{
  "arch": "conformer",
  "model": "self-supervised audio encoder (BEST-RQ)",
  "dataset": "songs of 200 made-up bird species, synthesised, often over outdoor noise",
  "train_examples": 39062,
  "n_mels": 64,
  "hop_length": 160,
  "input": "mfcc",
  "win_length": 512,
  "codebook_size": 1024,
  "mask_prob": 0.08,
  "norm": "rmsnorm",
  "hidden_act": "gelu",
  "mlp_ratio": 3,
  "head_dim": 64,
  "fused_qkv": false,
  "qk_norm": false,
  "dropout": 0.1,
  "inner_norm": false,
  "subsampling": 4,
  "layers": 6,
  "width": 192,
  "positions": "rope",
  "kernel_size": 15,
  "init": "torch_default",
  "residual_init": "none",
  "optimizer": "adamw",
  "learning_rate": 0.00095,
  "beta1": 0.9,
  "beta2": 0.999,
  "eps": 1e-06,
  "max_steps": 8400,
  "batch_size": 64,
  "epochs": 13.8,
  "lr_schedule": "wsd",
  "decay_fraction": 0.2,
  "final_lr_fraction": 0,
  "warmup_steps": 420,
  "weight_decay": 0.3
}
Rows from block 3, named by matrix and row number. Rows with one number belong to one neuron. Each number is 50 + 15 x the weight over its row's rms, rounded and kept within 0 to 99. All counts start at 0. After the name is the row's rms in percent of the matrix's.
# fc1: first MLP up (model.blocks.3.ff1.fc1.weight, 576x192), inputs 0-191
# fc2: first MLP down (model.blocks.3.ff1.fc2.weight, 192x576, transposed), outputs 0-191
fc1.445 080:48 79 52 00 63 57 36 60 58 43 40 47 49 65 64 42 37 39 32 50 46 51 52 59 52 47 40 38 62 42 36 46 40 17 57 58 60 52 07 59 47 46 54 49 32 38 51 41 57 54 83 66 47 33 54 81 33 33 47 47 48 40 34 57 81 31 55 38 23 34 55 80 06 45 45 42 74 63 35 50 75 60 27 29 57 40 55 53 19 38 53 25 51 53 65 41 51 32 79 55 37 35 43 39 52 49 32 37 39 50 53 56 60 72 50 85 36 49 60 48 82 57 58 68 48 55 62 68 35 51 43 15 70 59 53 21 25 71 34 54 62 53 52 49 47 39 54 52 54 51 48 18 64 43 46 51 43 63 61 40 33 31 33 61 57 42 41 64 34 21 49 65 53 51 75 57 51 65 30 26 46 56 37 56 64 58 66 48 29 49 37 35
fc2.445 069:41 55 49 36 40 67 72 35 56 63 74 46 36 18 36 62 58 47 50 54 49 45 34 36 71 20 38 42 52 64 66 39 49 54 41 40 68 33 58 48 30 59 74 74 70 62 49 65 50 50 54 70 71 57 52 53 58 46 43 24 27 72 64 53 33 50 45 45 75 79 50 65 70 43 46 49 56 49 44 58 50 42 41 83 63 42 67 30 62 36 59 66 60 60 49 63 49 76 31 38 45 76 47 83 51 34 64 32 48 55 67 34 53 22 17 28 56 55 27 58 56 28 84 41 53 45 41 21 58 57 79 60 34 45 58 66 45 36 68 45 43 50 41 42 50 80 46 43 48 57 58 54 29 60 93 48 52 46 52 65 55 82 59 23 64 61 68 30 52 73 59 43 50 44 63 65 26 53 61 41 42 59 57 50 60 06 39 42 57 74 47 26
fc1.446 117:64 26 28 39 52 47 55 45 58 44 61 47 46 52 38 32 53 41 69 44 63 58 51 40 41 42 52 46 35 37 43 54 38 47 45 55 53 60 29 61 28 45 26 21 33 50 44 39 11 85 31 47 52 41 69 60 46 41 20 40 49 35 52 42 53 41 33 68 63 31 49 50 75 34 49 55 47 31 45 53 22 47 64 28 52 55 49 57 47 37 64 39 25 40 77 72 46 42 66 69 66 47 59 51 40 28 37 28 31 28 54 37 89 56 36 61 50 54 42 63 43 58 38 93 33 68 60 34 47 45 24 35 29 47 38 40 41 58 50 77 49 61 64 32 69 20 62 48 34 55 39 53 39 55 22 27 60 44 62 33 61 50 26 70 43 41 43 28 42 32 05 49 41 41 28 63 23 21 48 26 58 56 58 57 31 39 66 46 30 33 52 70
fc2.446 124:50 52 45 50 70 64 66 67 41 67 61 66 53 53 62 52 48 39 35 52 52 55 60 61 58 72 48 61 33 58 63 66 37 67 45 69 52 42 60 56 51 50 70 40 62 43 16 78 33 59 53 57 33 61 61 47 71 52 50 55 59 50 78 56 49 35 28 63 69 64 44 35 73 46 58 55 39 53 53 47 18 70 46 50 76 39 61 50 39 59 71 56 73 49 59 75 55 57 14 61 92 41 77 36 39 59 59 76 39 47 36 47 71 63 56 28 52 85 50 57 47 61 60 69 55 40 35 36 49 60 65 68 34 66 31 51 55 30 67 64 37 63 65 41 64 56 61 55 53 64 51 59 32 56 40 36 34 34 34 38 99 78 23 59 34 22 83 62 55 67 46 53 52 51 30 46 43 65 45 29 48 82 28 31 43 53 80 56 43 55 67 78
fc1.447 126:47 27 39 35 31 52 42 44 56 72 16 35 81 63 40 44 22 53 31 80 48 61 43 60 45 57 48 44 68 59 40 28 55 29 54 74 26 38 52 57 59 37 42 69 13 33 49 61 58 43 49 20 59 22 62 42 48 60 38 35 64 34 44 53 65 32 56 44 52 50 52 54 55 30 38 51 36 37 28 43 59 33 60 60 52 56 66 50 29 44 54 40 28 55 39 50 32 17 51 42 49 56 62 54 32 59 42 27 41 40 40 65 27 63 47 28 39 56 75 46 95 81 41 51 58 62 76 19 20 40 31 54 28 68 47 28 51 37 59 29 68 50 45 43 61 59 44 48 53 54 49 33 67 56 58 49 56 52 51 32 63 60 20 32 44 30 35 57 27 40 78 51 45 48 33 26 29 47 33 62 57 45 55 48 81 53 38 42 40 69 17 74
fc2.447 125:54 56 56 26 54 34 56 70 66 31 21 43 49 72 49 46 67 41 61 46 45 40 19 46 44 41 53 61 51 49 52 19 63 54 67 58 37 51 40 50 18 29 72 56 52 45 65 47 70 50 54 47 45 46 39 46 47 49 53 56 64 63 44 50 41 65 51 38 57 49 46 53 33 41 41 34 41 72 48 58 40 67 34 58 26 35 48 45 51 56 48 42 56 32 46 69 20 59 16 36 14 57 59 75 16 50 84 19 31 71 51 32 43 37 28 35 55 35 81 26 65 33 74 33 80 55 54 44 59 47 19 66 35 70 26 59 48 57 43 68 37 56 53 43 49 60 35 58 56 78 45 22 47 43 63 84 43 51 29 38 48 47 35 87 37 49 49 30 41 50 46 45 65 43 22 28 62 45 40 38 30 51 38 50 73 45 22 45 45 80 34 44
fc1.448 023:41 51 38 64 72 42 58 41 64 51 64 78 69 44 50 34 68 51 50 62 57 45 55 51 53 28 57 31 50 76 62 62 64 20 67 92 65 53 53 62 40 30 71 54 66 97 52 63 62 32 54 43 43 61 72 34 65 39 63 65 39 43 68 47 70 47 48 58 21 31 50 61 84 35 68 54 66 22 46 69 24 53 45 65 59 83 71 42 60 21 47 39 45 52 50 51 54 38 87 30 58 52 46 39 43 31 62 43 42 60 54 40 51 26 49 66 56 45 25 55 18 70 54 56 81 57 51 71 26 34 50 42 46 27 37 52 68 62 62 33 51 60 46 51 69 51 48 65 54 53 57 23 56 56 46 33 51 52 70 42 25 56 46 49 56 53 43 38 46 36 24 26 58 42 23 56 46 32 61 37 29 42 46 38 84 33 71 68 47 49 44 43
fc2.448 027:79 48 62 47 39 24 09 57 26 54 46 51 33 47 40 42 44 45 40 49 61 47 83 52 19 30 24 62 52 30 40 50 78 47 54 18 35 61 50 40 60 84 57 51 44 52 50 36 67 64 37 73 70 38 28 46 45 56 30 46 51 58 43 48 65 43 49 39 85 49 60 59 44 62 45 51 50 64 90 63 56 33 37 52 38 43 45 68 54 56 46 68 53 83 46 56 44 80 24 32 42 64 53 70 43 60 48 41 32 63 57 40 44 38 67 24 56 59 36 60 34 58 59 42 31 30 66 50 61 73 83 43 46 70 35 50 78 49 42 55 39 42 65 32 47 63 60 38 27 56 37 59 49 34 49 61 46 30 43 47 67 34 50 64 50 36 36 75 39 38 92 62 80 67 81 70 51 51 48 73 48 53 60 50 42 45 37 40 70 77 53 57
fc1.449 106:43 70 58 35 42 73 31 42 33 47 46 48 51 49 36 51 26 31 30 74 62 47 37 60 40 49 37 25 46 79 28 42 35 22 56 46 50 26 65 38 60 38 48 37 00 14 45 43 26 15 75 36 65 39 67 48 64 52 45 62 59 53 37 18 59 68 88 49 30 41 32 41 35 49 43 52 26 34 40 37 52 51 62 58 41 31 57 47 21 53 67 57 47 50 57 62 24 39 75 46 55 53 72 32 44 50 48 65 58 48 32 53 49 48 55 37 36 27 63 35 47 57 43 31 54 63 33 43 17 35 52 42 64 59 55 46 45 76 46 04 36 37 64 49 61 55 26 73 34 54 42 50 65 48 46 49 43 57 59 45 47 35 36 33 60 30 30 63 29 40 41 57 46 56 52 55 60 46 54 57 42 57 31 71 63 88 55 22 51 48 46 58
fc2.449 106:32 70 63 44 50 44 38 30 40 81 48 71 42 40 55 27 73 40 80 56 63 62 56 72 52 70 61 82 67 59 42 50 62 59 50 56 36 50 45 57 34 30 37 56 62 32 35 46 31 52 28 78 60 47 41 88 87 75 59 45 47 63 29 23 41 44 70 38 53 59 61 37 37 21 49 45 40 69 67 29 66 67 60 51 38 54 40 50 47 40 66 58 41 39 40 83 62 60 48 42 40 45 34 21 35 72 63 29 67 52 41 29 68 55 40 61 38 35 72 45 56 23 72 54 30 62 49 51 69 52 21 36 50 41 70 34 69 28 61 51 27 37 61 40 60 63 61 55 29 22 73 53 22 37 63 78 55 39 49 31 59 56 12 56 57 33 52 58 68 57 30 43 51 49 41 42 45 47 60 61 35 70 30 46 43 59 45 50 38 45 41 47
fc1.450 099:57 50 39 41 51 63 60 22 41 63 48 46 58 79 52 28 35 62 18 62 75 69 52 61 05 75 49 37 57 71 04 73 47 62 49 65 56 52 57 45 50 51 61 36 16 30 44 41 61 54 56 41 49 44 69 40 55 49 32 57 51 35 51 50 34 59 53 63 46 49 22 46 49 81 47 51 31 36 39 29 46 46 73 34 44 53 68 53 37 60 65 55 65 38 42 50 35 61 69 56 21 42 57 56 37 46 57 31 54 54 72 61 37 56 64 63 35 42 46 54 54 38 31 48 66 40 32 73 27 36 63 29 73 34 54 83 47 70 43 45 70 48 74 38 76 36 35 54 42 60 24 77 64 44 53 40 51 73 42 30 29 35 40 88 43 71 41 24 42 58 42 39 55 52 49 72 65 69 41 44 39 53 59 38 37 81 44 67 47 55 35 76
fc2.450 110:43 44 31 43 52 60 52 65 53 43 62 53 41 15 38 43 54 49 66 54 44 49 43 41 34 64 48 63 47 59 41 56 64 66 19 38 56 45 59 40 43 69 25 50 59 38 71 26 71 54 58 32 50 59 44 35 53 57 44 25 51 32 19 70 53 39 53 56 57 46 23 37 55 56 64 52 45 41 31 48 42 26 60 76 51 67 48 30 56 49 57 40 57 62 60 45 27 35 44 52 77 80 58 70 29 51 28 57 47 67 31 67 48 50 44 30 63 32 43 29 85 43 99 49 39 37 36 42 28 00 45 67 51 40 41 36 37 69 58 60 72 50 67 36 27 46 33 53 58 54 43 72 33 36 87 69 47 52 53 40 70 41 83 71 48 78 54 33 64 41 30 39 37 44 65 57 67 45 39 39 49 46 67 49 31 65 68 61 45 57 46 45
fc1.451 023:39 55 54 40 48 49 35 56 59 23 41 71 47 60 24 37 53 49 48 45 41 22 29 58 66 53 51 36 47 40 96 47 21 46 42 65 49 65 47 46 72 33 34 43 46 64 46 43 56 45 39 41 35 55 50 36 47 74 65 62 41 68 47 39 66 29 47 48 45 37 62 47 52 35 72 72 60 61 43 60 34 71 61 45 44 61 32 60 51 22 49 59 40 76 45 49 44 42 56 27 53 58 50 67 46 69 55 34 69 19 64 30 47 22 51 45 57 75 44 65 54 70 41 49 46 53 52 60 73 74 52 37 66 40 81 39 42 34 49 50 50 53 57 54 65 56 38 50 50 46 48 01 50 38 73 26 46 62 63 64 25 79 40 80 32 86 59 45 49 47 35 60 46 32 42 70 31 75 40 52 24 63 33 35 83 78 27 50 88 63 67 53
fc2.451 027:47 39 74 56 66 66 51 38 63 64 73 53 50 43 62 38 56 34 47 52 43 47 38 38 22 57 35 79 54 61 63 52 63 62 55 60 25 80 49 47 45 42 55 24 39 39 52 57 49 67 49 60 51 38 31 29 45 46 33 71 32 50 27 55 32 36 80 51 52 64 19 79 72 60 55 30 41 49 81 23 48 36 46 36 31 56 56 49 19 64 56 49 51 26 50 45 62 52 66 55 48 64 59 54 48 20 29 50 50 68 46 66 35 68 43 59 39 58 26 50 49 60 16 59 39 54 60 46 38 61 87 42 40 54 44 43 81 35 30 70 70 57 42 42 70 61 61 71 44 56 42 31 58 65 54 86 58 26 48 46 61 32 84 51 58 37 24 57 51 56 15 57 75 58 65 74 58 65 26 56 66 41 70 53 67 54 50 13 55 42 47 44
fc1.452 097:34 59 37 27 53 74 30 32 74 76 30 56 76 41 47 33 23 62 44 43 54 37 51 43 43 59 46 36 35 37 43 68 31 03 60 50 66 47 47 58 65 84 63 50 51 11 51 76 55 32 50 42 50 64 65 50 47 35 45 29 55 46 35 59 78 23 68 52 19 25 40 91 87 44 26 51 53 57 51 39 64 43 52 26 48 61 38 34 48 56 62 49 47 57 56 52 53 71 49 53 34 31 50 47 57 39 66 54 47 60 52 53 63 45 22 57 48 57 34 69 46 33 41 72 45 29 35 44 41 45 65 35 54 53 59 14 59 68 73 62 66 28 65 66 45 43 53 41 64 65 47 53 63 40 35 62 41 30 67 43 70 50 24 48 25 52 49 54 50 71 65 43 55 63 59 38 63 44 50 42 67 52 40 75 63 31 08 43 39 40 43 57
fc2.452 109:30 69 39 49 49 40 66 36 36 37 48 72 33 51 53 56 58 44 63 23 35 52 74 50 52 30 53 51 62 49 53 93 47 47 52 52 47 48 63 45 67 43 33 63 72 72 69 47 69 53 39 53 64 52 30 46 39 43 64 31 61 54 60 39 31 51 57 43 73 58 39 05 57 36 62 55 15 55 63 60 45 72 30 72 69 40 43 46 69 29 55 52 59 48 34 53 64 76 37 27 31 97 55 34 51 44 57 31 30 38 56 46 62 49 31 34 50 59 32 39 49 45 54 45 53 38 75 73 56 37 58 54 60 61 52 48 50 05 57 44 25 37 42 54 29 69 60 35 60 30 43 39 18 43 79 39 50 41 63 84 64 32 59 23 92 59 67 50 76 55 50 47 64 52 38 44 58 46 28 62 57 66 39 34 75 46 44 45 59 55 54 32
fc1.454 031:68 58 53 41 40 36 69 51 41 38 47 53 58 46 65 44 62 41 21 14 26 57 41 44 62 57 57 67 65 49 50 11 71 46 40 38 70 41 62 51 37 66 52 63 48 55 80 43 43 50 26 34 63 55 43 37 39 61 42 65 38 57 60 63 18 85 21 45 57 46 56 50 62 36 35 49 30 49 57 59 59 63 64 62 52 93 65 42 50 43 56 54 12 40 49 68 49 40 68 67 49 36 44 40 30 19 45 53 55 22 77 42 69 47 41 80 68 43 48 41 48 48 46 51 77 55 57 62 38 37 50 55 43 57 48 53 49 41 49 55 44 14 54 60 32 47 66 48 35 57 52 23 45 57 44 53 37 66 45 42 99 45 70 62 68 65 57 48 52 22 58 45 42 33 83 49 38 51 34 33 71 35 14 23 76 34 36 55 60 56 59 55
fc2.454 033:08 57 55 57 73 59 60 49 42 41 52 53 56 15 26 78 35 76 58 61 80 51 51 60 78 62 60 38 53 53 34 64 52 51 43 47 39 58 49 46 44 47 48 68 56 71 42 62 48 62 34 40 42 29 69 53 32 24 27 44 61 55 51 32 58 29 83 76 45 44 62 40 41 44 48 46 70 47 28 61 50 42 48 70 51 37 52 49 70 56 31 47 26 54 51 35 65 50 38 32 39 56 53 47 70 57 29 47 59 35 25 57 49 72 62 48 43 63 31 33 33 41 59 95 65 59 45 56 61 58 68 00 57 58 29 66 51 57 57 47 51 39 64 68 42 52 48 29 43 44 69 36 67 72 93 69 48 59 60 82 50 72 39 56 21 62 38 65 56 58 67 63 46 59 28 70 65 27 62 72 30 45 62 50 27 35 41 47 46 50 56 39
fc1.455 108:27 78 51 47 32 69 51 35 36 61 57 37 51 30 53 23 32 32 61 30 42 42 49 48 26 47 38 40 72 65 32 28 31 30 45 42 52 23 17 63 42 50 41 33 30 55 52 24 64 28 74 49 59 24 45 45 67 11 63 45 63 37 49 32 57 43 68 67 65 47 19 50 38 50 68 71 40 40 33 31 63 31 33 51 51 57 63 76 39 36 43 50 48 47 35 24 44 47 39 50 59 59 33 52 45 32 22 54 61 62 44 63 66 60 53 31 31 61 31 51 60 39 45 71 30 19 62 58 64 44 43 34 74 58 51 19 47 49 28 30 43 59 70 62 32 55 47 57 32 44 49 40 37 55 42 47 28 63 43 32 47 66 45 40 54 70 50 83 61 22 46 59 61 54 31 70 36 46 14 45 36 54 33 70 69 33 59 34 43 48 64 25
fc2.455 113:56 63 44 58 46 50 30 47 76 51 47 42 38 69 65 64 45 59 55 30 14 41 46 55 62 09 49 42 62 58 62 34 42 60 27 45 33 64 46 48 56 43 55 79 51 37 45 54 38 37 27 68 60 56 41 94 60 43 60 47 50 58 25 54 47 66 44 43 49 68 43 25 59 20 61 64 53 33 36 41 64 38 64 48 59 69 35 38 90 74 68 57 39 44 82 39 46 45 51 06 60 53 36 49 53 68 52 53 53 23 23 46 40 42 43 49 64 47 62 36 44 49 40 69 44 48 48 49 46 54 70 60 60 46 75 49 75 65 63 24 42 28 45 38 34 64 53 50 63 41 59 59 52 40 62 48 40 51 72 64 20 29 78 00 58 33 55 44 66 29 59 67 51 41 51 14 25 55 49 48 77 39 52 48 38 59 66 34 38 62 47 45
fc1.457 023:38 32 31 37 47 54 62 43 43 38 37 73 36 47 42 57 43 32 51 35 28 21 74 71 44 63 57 72 29 39 58 63 63 45 15 56 31 45 58 61 18 46 59 31 44 63 51 58 73 60 64 59 21 42 69 51 65 58 57 36 37 71 33 43 00 83 64 68 35 78 37 46 45 51 48 42 34 60 31 52 40 64 51 70 59 68 68 37 33 32 49 61 42 35 47 35 50 49 34 42 87 42 37 29 72 40 56 45 55 48 82 70 80 57 59 45 41 04 63 60 37 59 51 51 37 47 47 25 48 57 74 66 60 44 48 48 56 67 44 52 40 51 56 45 20 55 26 40 34 58 52 41 52 64 72 45 40 51 30 56 38 38 72 39 48 22 56 23 39 58 70 55 64 61 67 51 44 36 55 60 36 43 40 35 39 29 66 30 42 42 46 46
fc2.457 028:42 44 57 48 54 49 29 66 59 26 61 40 51 31 62 35 92 75 45 52 45 57 52 45 30 73 45 63 61 54 19 46 58 52 48 43 67 59 57 31 73 68 43 64 48 61 35 61 41 64 21 62 58 61 46 36 50 46 55 18 70 27 67 52 46 64 30 42 40 47 63 78 35 59 67 45 51 55 47 66 72 45 34 43 49 38 52 47 62 81 41 55 63 64 38 62 30 36 52 60 31 28 53 53 37 55 27 63 41 46 49 46 43 61 54 42 34 55 35 43 36 49 74 59 83 59 54 69 59 45 53 49 26 41 37 54 77 58 58 65 55 59 34 54 59 51 45 53 43 72 44 48 52 56 99 50 50 69 60 54 48 46 05 21 36 75 19 56 74 26 71 53 52 40 58 06 56 42 50 49 62 69 68 60 41 55 53 80 50 40 46 35
fc1.458 116:67 43 47 38 27 55 66 25 41 50 41 48 81 72 63 41 13 41 50 71 59 19 44 55 34 36 30 46 10 42 46 46 60 64 50 53 67 61 31 44 25 33 83 54 53 38 57 46 10 59 71 37 19 50 53 20 50 28 47 64 66 38 74 70 38 71 44 57 35 40 53 61 40 53 73 73 66 50 26 51 44 53 57 49 36 56 76 69 39 42 51 31 56 44 42 58 59 36 38 33 67 36 38 45 54 36 30 70 60 60 49 21 53 44 84 43 36 35 27 55 52 43 33 61 73 67 58 52 55 50 53 54 59 59 55 61 50 45 44 47 52 67 79 73 59 37 58 70 24 39 47 43 30 55 21 30 37 70 36 47 57 48 34 36 29 52 22 40 54 28 31 80 43 40 43 40 67 56 25 40 55 41 57 50 55 54 48 48 31 33 65 53
fc2.458 121:60 76 36 44 57 35 63 33 27 53 47 45 39 59 46 67 46 32 45 66 25 46 53 45 14 38 48 58 45 50 23 58 43 34 20 44 42 46 51 26 43 70 49 71 39 49 36 44 48 33 33 46 49 37 32 45 26 29 58 55 45 43 73 38 49 84 32 68 42 60 23 63 54 44 61 65 46 51 25 59 37 50 49 64 66 29 38 70 38 39 41 44 63 76 37 46 49 51 38 38 47 80 37 00 60 16 33 59 64 18 60 59 56 56 47 37 57 32 87 45 31 36 50 66 50 50 56 68 65 46 54 56 48 54 53 56 72 45 42 43 40 67 48 54 31 40 49 60 38 27 33 33 51 22 61 23 47 34 46 76 40 29 69 45 72 43 46 78 45 41 42 57 43 54 29 67 91 42 43 40 69 41 48 59 56 48 66 50 46 24 37 77
fc1.460 023:58 46 62 51 50 29 29 48 49 57 40 66 48 59 91 30 43 59 26 48 51 32 68 43 84 53 47 56 54 64 39 34 29 62 46 61 53 71 75 60 40 47 40 58 34 52 52 41 46 59 55 47 44 46 37 52 38 49 36 54 34 45 84 69 48 77 61 55 42 80 63 29 68 51 25 38 41 44 46 59 52 39 55 34 61 44 83 54 69 41 65 36 54 55 36 33 91 56 84 61 43 57 47 32 68 44 44 43 58 47 25 43 68 38 41 80 80 60 41 64 28 27 45 57 48 41 52 65 54 48 39 58 47 46 54 51 65 35 71 41 60 46 77 59 25 68 56 64 51 65 36 63 52 68 59 67 31 33 56 61 89 62 46 79 55 63 37 60 59 36 39 51 45 52 45 96 50 21 33 28 40 50 49 39 79 46 17 48 44 19 46 43
fc2.460 025:29 48 74 35 79 80 59 49 18 44 60 54 73 32 67 93 15 83 16 32 58 50 52 51 59 58 59 88 72 59 48 53 67 36 50 21 43 48 46 39 33 50 49 41 26 74 64 40 66 52 76 58 54 48 40 44 90 40 45 69 41 39 42 27 36 56 53 50 44 63 66 49 67 62 51 55 48 53 38 76 44 61 51 33 43 21 34 65 59 51 55 57 23 52 80 25 54 48 42 48 52 64 48 55 46 39 55 68 45 37 44 57 52 51 64 50 51 65 42 45 12 60 67 34 52 48 38 54 52 42 38 32 59 58 11 70 57 41 54 46 30 43 22 67 63 34 40 42 39 41 49 44 51 53 64 41 46 31 73 74 82 46 60 69 44 49 20 58 59 55 65 60 31 41 43 60 50 53 59 66 42 68 42 57 61 49 55 24 35 47 46 54
fc1.461 116:70 44 32 14 45 64 40 36 41 37 26 68 69 72 34 16 10 66 38 42 40 52 45 41 24 73 47 34 59 52 18 36 42 21 61 57 35 54 28 69 45 44 49 46 20 03 30 48 37 40 70 45 56 39 54 50 39 53 23 76 41 50 30 46 53 57 58 47 36 31 51 59 49 64 72 48 66 40 28 29 38 38 57 26 38 53 52 63 17 40 69 36 47 44 55 36 36 36 33 45 54 54 50 52 48 53 43 45 36 59 51 44 54 52 35 69 60 32 39 61 76 58 42 57 50 51 41 48 30 51 40 30 48 42 44 11 50 56 38 62 63 53 52 76 45 42 37 36 35 51 49 30 60 48 34 27 16 49 32 22 38 16 39 55 46 70 25 51 22 39 44 34 20 44 58 57 57 22 49 56 58 49 53 49 39 47 61 44 52 51 44 70
fc2.461 114:66 49 43 34 19 64 37 52 43 53 34 54 31 82 47 47 48 20 63 56 37 48 37 47 30 67 53 18 44 63 36 40 37 28 63 58 53 52 42 47 40 47 55 42 22 36 56 43 58 36 45 37 47 33 51 34 62 36 45 42 46 43 56 24 62 48 61 59 41 66 45 86 48 44 66 48 56 34 25 51 29 42 67 54 57 53 36 53 47 53 47 48 42 12 51 37 36 38 67 36 35 46 30 42 22 56 28 53 45 53 57 48 40 52 66 67 51 38 35 72 59 64 79 53 87 70 86 48 42 41 33 30 49 49 33 32 37 68 51 41 71 60 48 66 34 40 35 38 59 19 41 27 61 54 27 39 36 54 40 41 25 58 35 41 19 57 35 37 25 04 54 52 24 29 33 40 50 55 44 56 58 27 70 46 35 44 58 44 12 71 42 72
fc1.462 131:99 66 39 50 68 51 63 36 38 49 41 55 50 89 27 65 53 45 57 75 62 47 26 49 41 27 51 44 60 46 40 54 18 31 58 47 64 24 11 55 09 49 69 60 41 53 77 50 44 40 37 37 38 67 37 50 28 63 56 44 28 57 65 56 23 83 70 42 19 48 33 50 30 64 58 44 38 30 51 40 58 49 62 43 34 40 46 53 41 41 66 47 50 45 66 50 57 57 29 36 42 68 40 51 64 43 40 26 48 50 63 38 71 48 57 56 46 43 26 69 29 40 41 47 75 44 63 48 44 54 66 38 51 48 33 45 59 36 57 52 73 37 54 65 66 40 59 32 51 64 59 20 44 55 42 32 38 73 35 66 39 17 46 45 36 57 14 38 46 24 33 49 46 36 65 34 63 47 54 64 38 35 51 32 28 18 68 49 55 69 54 36
fc2.462 159:22 36 53 49 27 43 38 48 32 64 58 49 56 12 70 26 36 76 74 38 60 69 68 51 51 69 52 55 52 63 56 37 56 49 44 70 46 72 55 61 75 21 22 28 48 55 19 34 57 55 67 51 57 41 56 41 48 36 57 67 65 59 56 59 98 00 17 62 76 36 53 45 41 59 45 75 59 59 76 47 51 41 47 45 53 25 54 38 40 50 37 46 50 45 50 32 61 42 97 62 52 27 42 55 53 64 61 63 41 66 34 59 44 64 51 28 77 69 70 24 61 64 53 58 00 45 65 49 47 56 59 49 44 66 73 47 41 54 43 59 50 71 48 34 42 35 34 50 49 54 37 62 54 41 56 51 57 37 46 32 43 58 33 52 51 29 70 54 64 64 55 56 61 44 51 53 54 59 70 46 39 62 55 62 48 70 62 50 39 32 50 53
fc1.463 113:24 22 39 17 44 58 34 29 48 57 49 51 43 36 33 33 37 72 65 40 44 57 84 49 41 51 57 46 59 70 21 59 60 58 43 69 60 71 59 60 65 27 33 51 14 49 43 64 49 45 78 41 56 28 62 48 51 43 41 61 81 47 42 52 50 35 27 63 64 31 53 53 56 73 56 39 45 30 53 61 47 38 40 50 52 39 64 69 28 47 35 30 69 50 50 24 74 29 62 58 59 26 51 33 62 75 44 51 17 28 40 51 51 38 35 42 59 58 88 61 76 58 50 38 20 47 85 42 55 34 29 48 73 58 61 57 58 41 53 66 44 56 66 36 55 43 48 62 07 37 63 52 59 51 41 29 35 95 46 39 54 59 52 36 47 37 59 49 69 45 48 69 56 64 35 67 44 47 39 38 52 77 37 48 37 62 79 54 53 55 59 64
fc2.463 113:44 51 32 47 64 54 48 54 69 61 46 46 16 74 54 58 63 19 45 35 42 51 66 65 66 49 35 35 34 33 71 47 70 55 63 31 63 41 54 40 47 66 99 44 67 42 42 66 79 49 65 66 57 66 65 31 46 65 59 50 48 45 57 44 47 54 72 43 42 79 51 95 55 45 64 60 66 55 27 48 62 63 52 58 34 67 66 49 60 51 46 46 32 61 50 57 27 57 32 51 30 78 53 44 57 66 43 45 64 47 58 62 49 40 45 58 54 25 46 61 66 58 47 48 71 49 51 59 63 12 59 48 38 38 18 79 63 42 47 66 63 60 57 69 50 76 50 50 86 70 54 27 43 58 52 69 42 58 36 43 56 85 64 58 46 63 22 47 60 30 63 67 07 61 60 66 61 49 44 75 44 46 49 47 31 33 40 58 43 81 60 78
fc1.464 109:54 45 50 15 51 54 35 49 20 42 20 60 73 46 38 36 39 59 65 68 48 61 23 34 35 85 35 36 33 59 39 70 30 43 40 56 51 46 38 50 35 62 43 15 14 41 46 54 49 25 38 24 29 36 55 52 30 52 24 64 33 34 37 26 48 55 49 44 44 34 31 78 56 63 43 46 33 51 52 33 45 27 64 47 40 63 42 41 51 38 46 43 68 35 33 65 42 45 58 51 46 41 45 33 48 53 58 37 65 69 53 29 55 47 63 49 44 29 81 52 27 59 50 58 46 50 35 27 29 48 26 21 53 27 27 54 52 71 28 44 54 43 77 55 57 33 55 74 63 40 49 64 49 45 62 50 35 55 28 58 42 52 63 64 37 60 36 52 26 25 20 40 56 36 54 64 43 46 68 43 54 58 47 63 40 87 79 27 23 28 35 69
fc2.464 109:28 58 57 32 52 48 50 64 46 62 29 37 07 34 39 69 47 43 44 59 80 48 56 35 64 44 24 35 48 48 47 69 49 65 62 40 65 69 61 57 50 57 49 35 47 74 79 28 71 31 55 59 46 57 72 46 32 61 45 47 70 09 50 37 68 62 58 32 45 37 49 61 37 93 54 47 45 56 47 33 59 57 45 54 47 79 43 36 56 43 34 72 54 49 36 47 46 53 73 33 47 66 38 46 41 37 61 74 52 60 71 46 29 75 33 48 39 44 68 44 51 45 85 36 33 33 62 50 57 72 44 59 70 24 42 27 46 80 42 48 69 27 55 43 55 35 48 59 80 48 47 46 45 27 56 61 54 41 27 32 31 51 76 76 45 38 35 88 28 44 69 67 55 26 51 75 55 64 24 42 51 62 47 39 61 54 59 41 38 70 62 58
fc1.465 118:47 11 65 41 51 86 66 43 49 56 44 40 76 67 48 26 27 78 84 66 34 62 60 43 45 85 59 52 42 49 19 62 41 47 44 67 35 65 40 65 30 39 20 41 29 60 54 65 61 45 55 33 84 24 49 53 37 30 34 55 46 55 31 49 72 47 36 53 64 30 65 30 36 41 61 35 69 58 56 40 55 57 76 56 50 35 50 58 28 27 18 43 59 58 48 53 75 39 51 52 39 20 40 49 50 61 40 26 25 64 48 61 53 58 48 82 47 52 67 46 64 56 42 69 57 57 71 46 61 74 34 36 78 43 52 35 50 79 51 48 49 48 47 41 64 50 31 42 37 35 61 50 71 38 31 57 43 58 09 46 29 64 69 46 51 52 59 36 51 24 39 62 61 53 47 52 40 51 41 61 45 39 55 27 18 50 82 46 53 46 51 49
fc2.465 104:63 68 72 64 49 45 44 44 61 58 66 59 68 59 51 25 35 53 31 69 42 51 94 60 46 66 69 26 65 44 41 61 61 27 72 54 70 38 67 64 80 29 76 66 36 63 69 48 51 46 47 34 46 51 41 68 94 65 53 23 53 56 50 51 54 54 38 52 63 63 50 11 59 49 53 50 33 52 70 73 44 85 50 52 48 19 70 47 40 46 26 55 40 56 28 46 86 27 54 50 59 40 69 59 64 82 66 65 50 39 60 45 40 33 45 51 51 55 46 44 42 45 58 58 51 62 56 61 64 49 61 59 34 50 56 89 51 63 56 46 40 44 41 41 57 58 46 40 48 50 45 48 53 54 92 62 45 04 49 69 77 40 13 47 67 53 54 41 57 66 69 58 57 44 60 67 52 80 44 80 44 43 55 41 63 35 53 50 53 28 52 51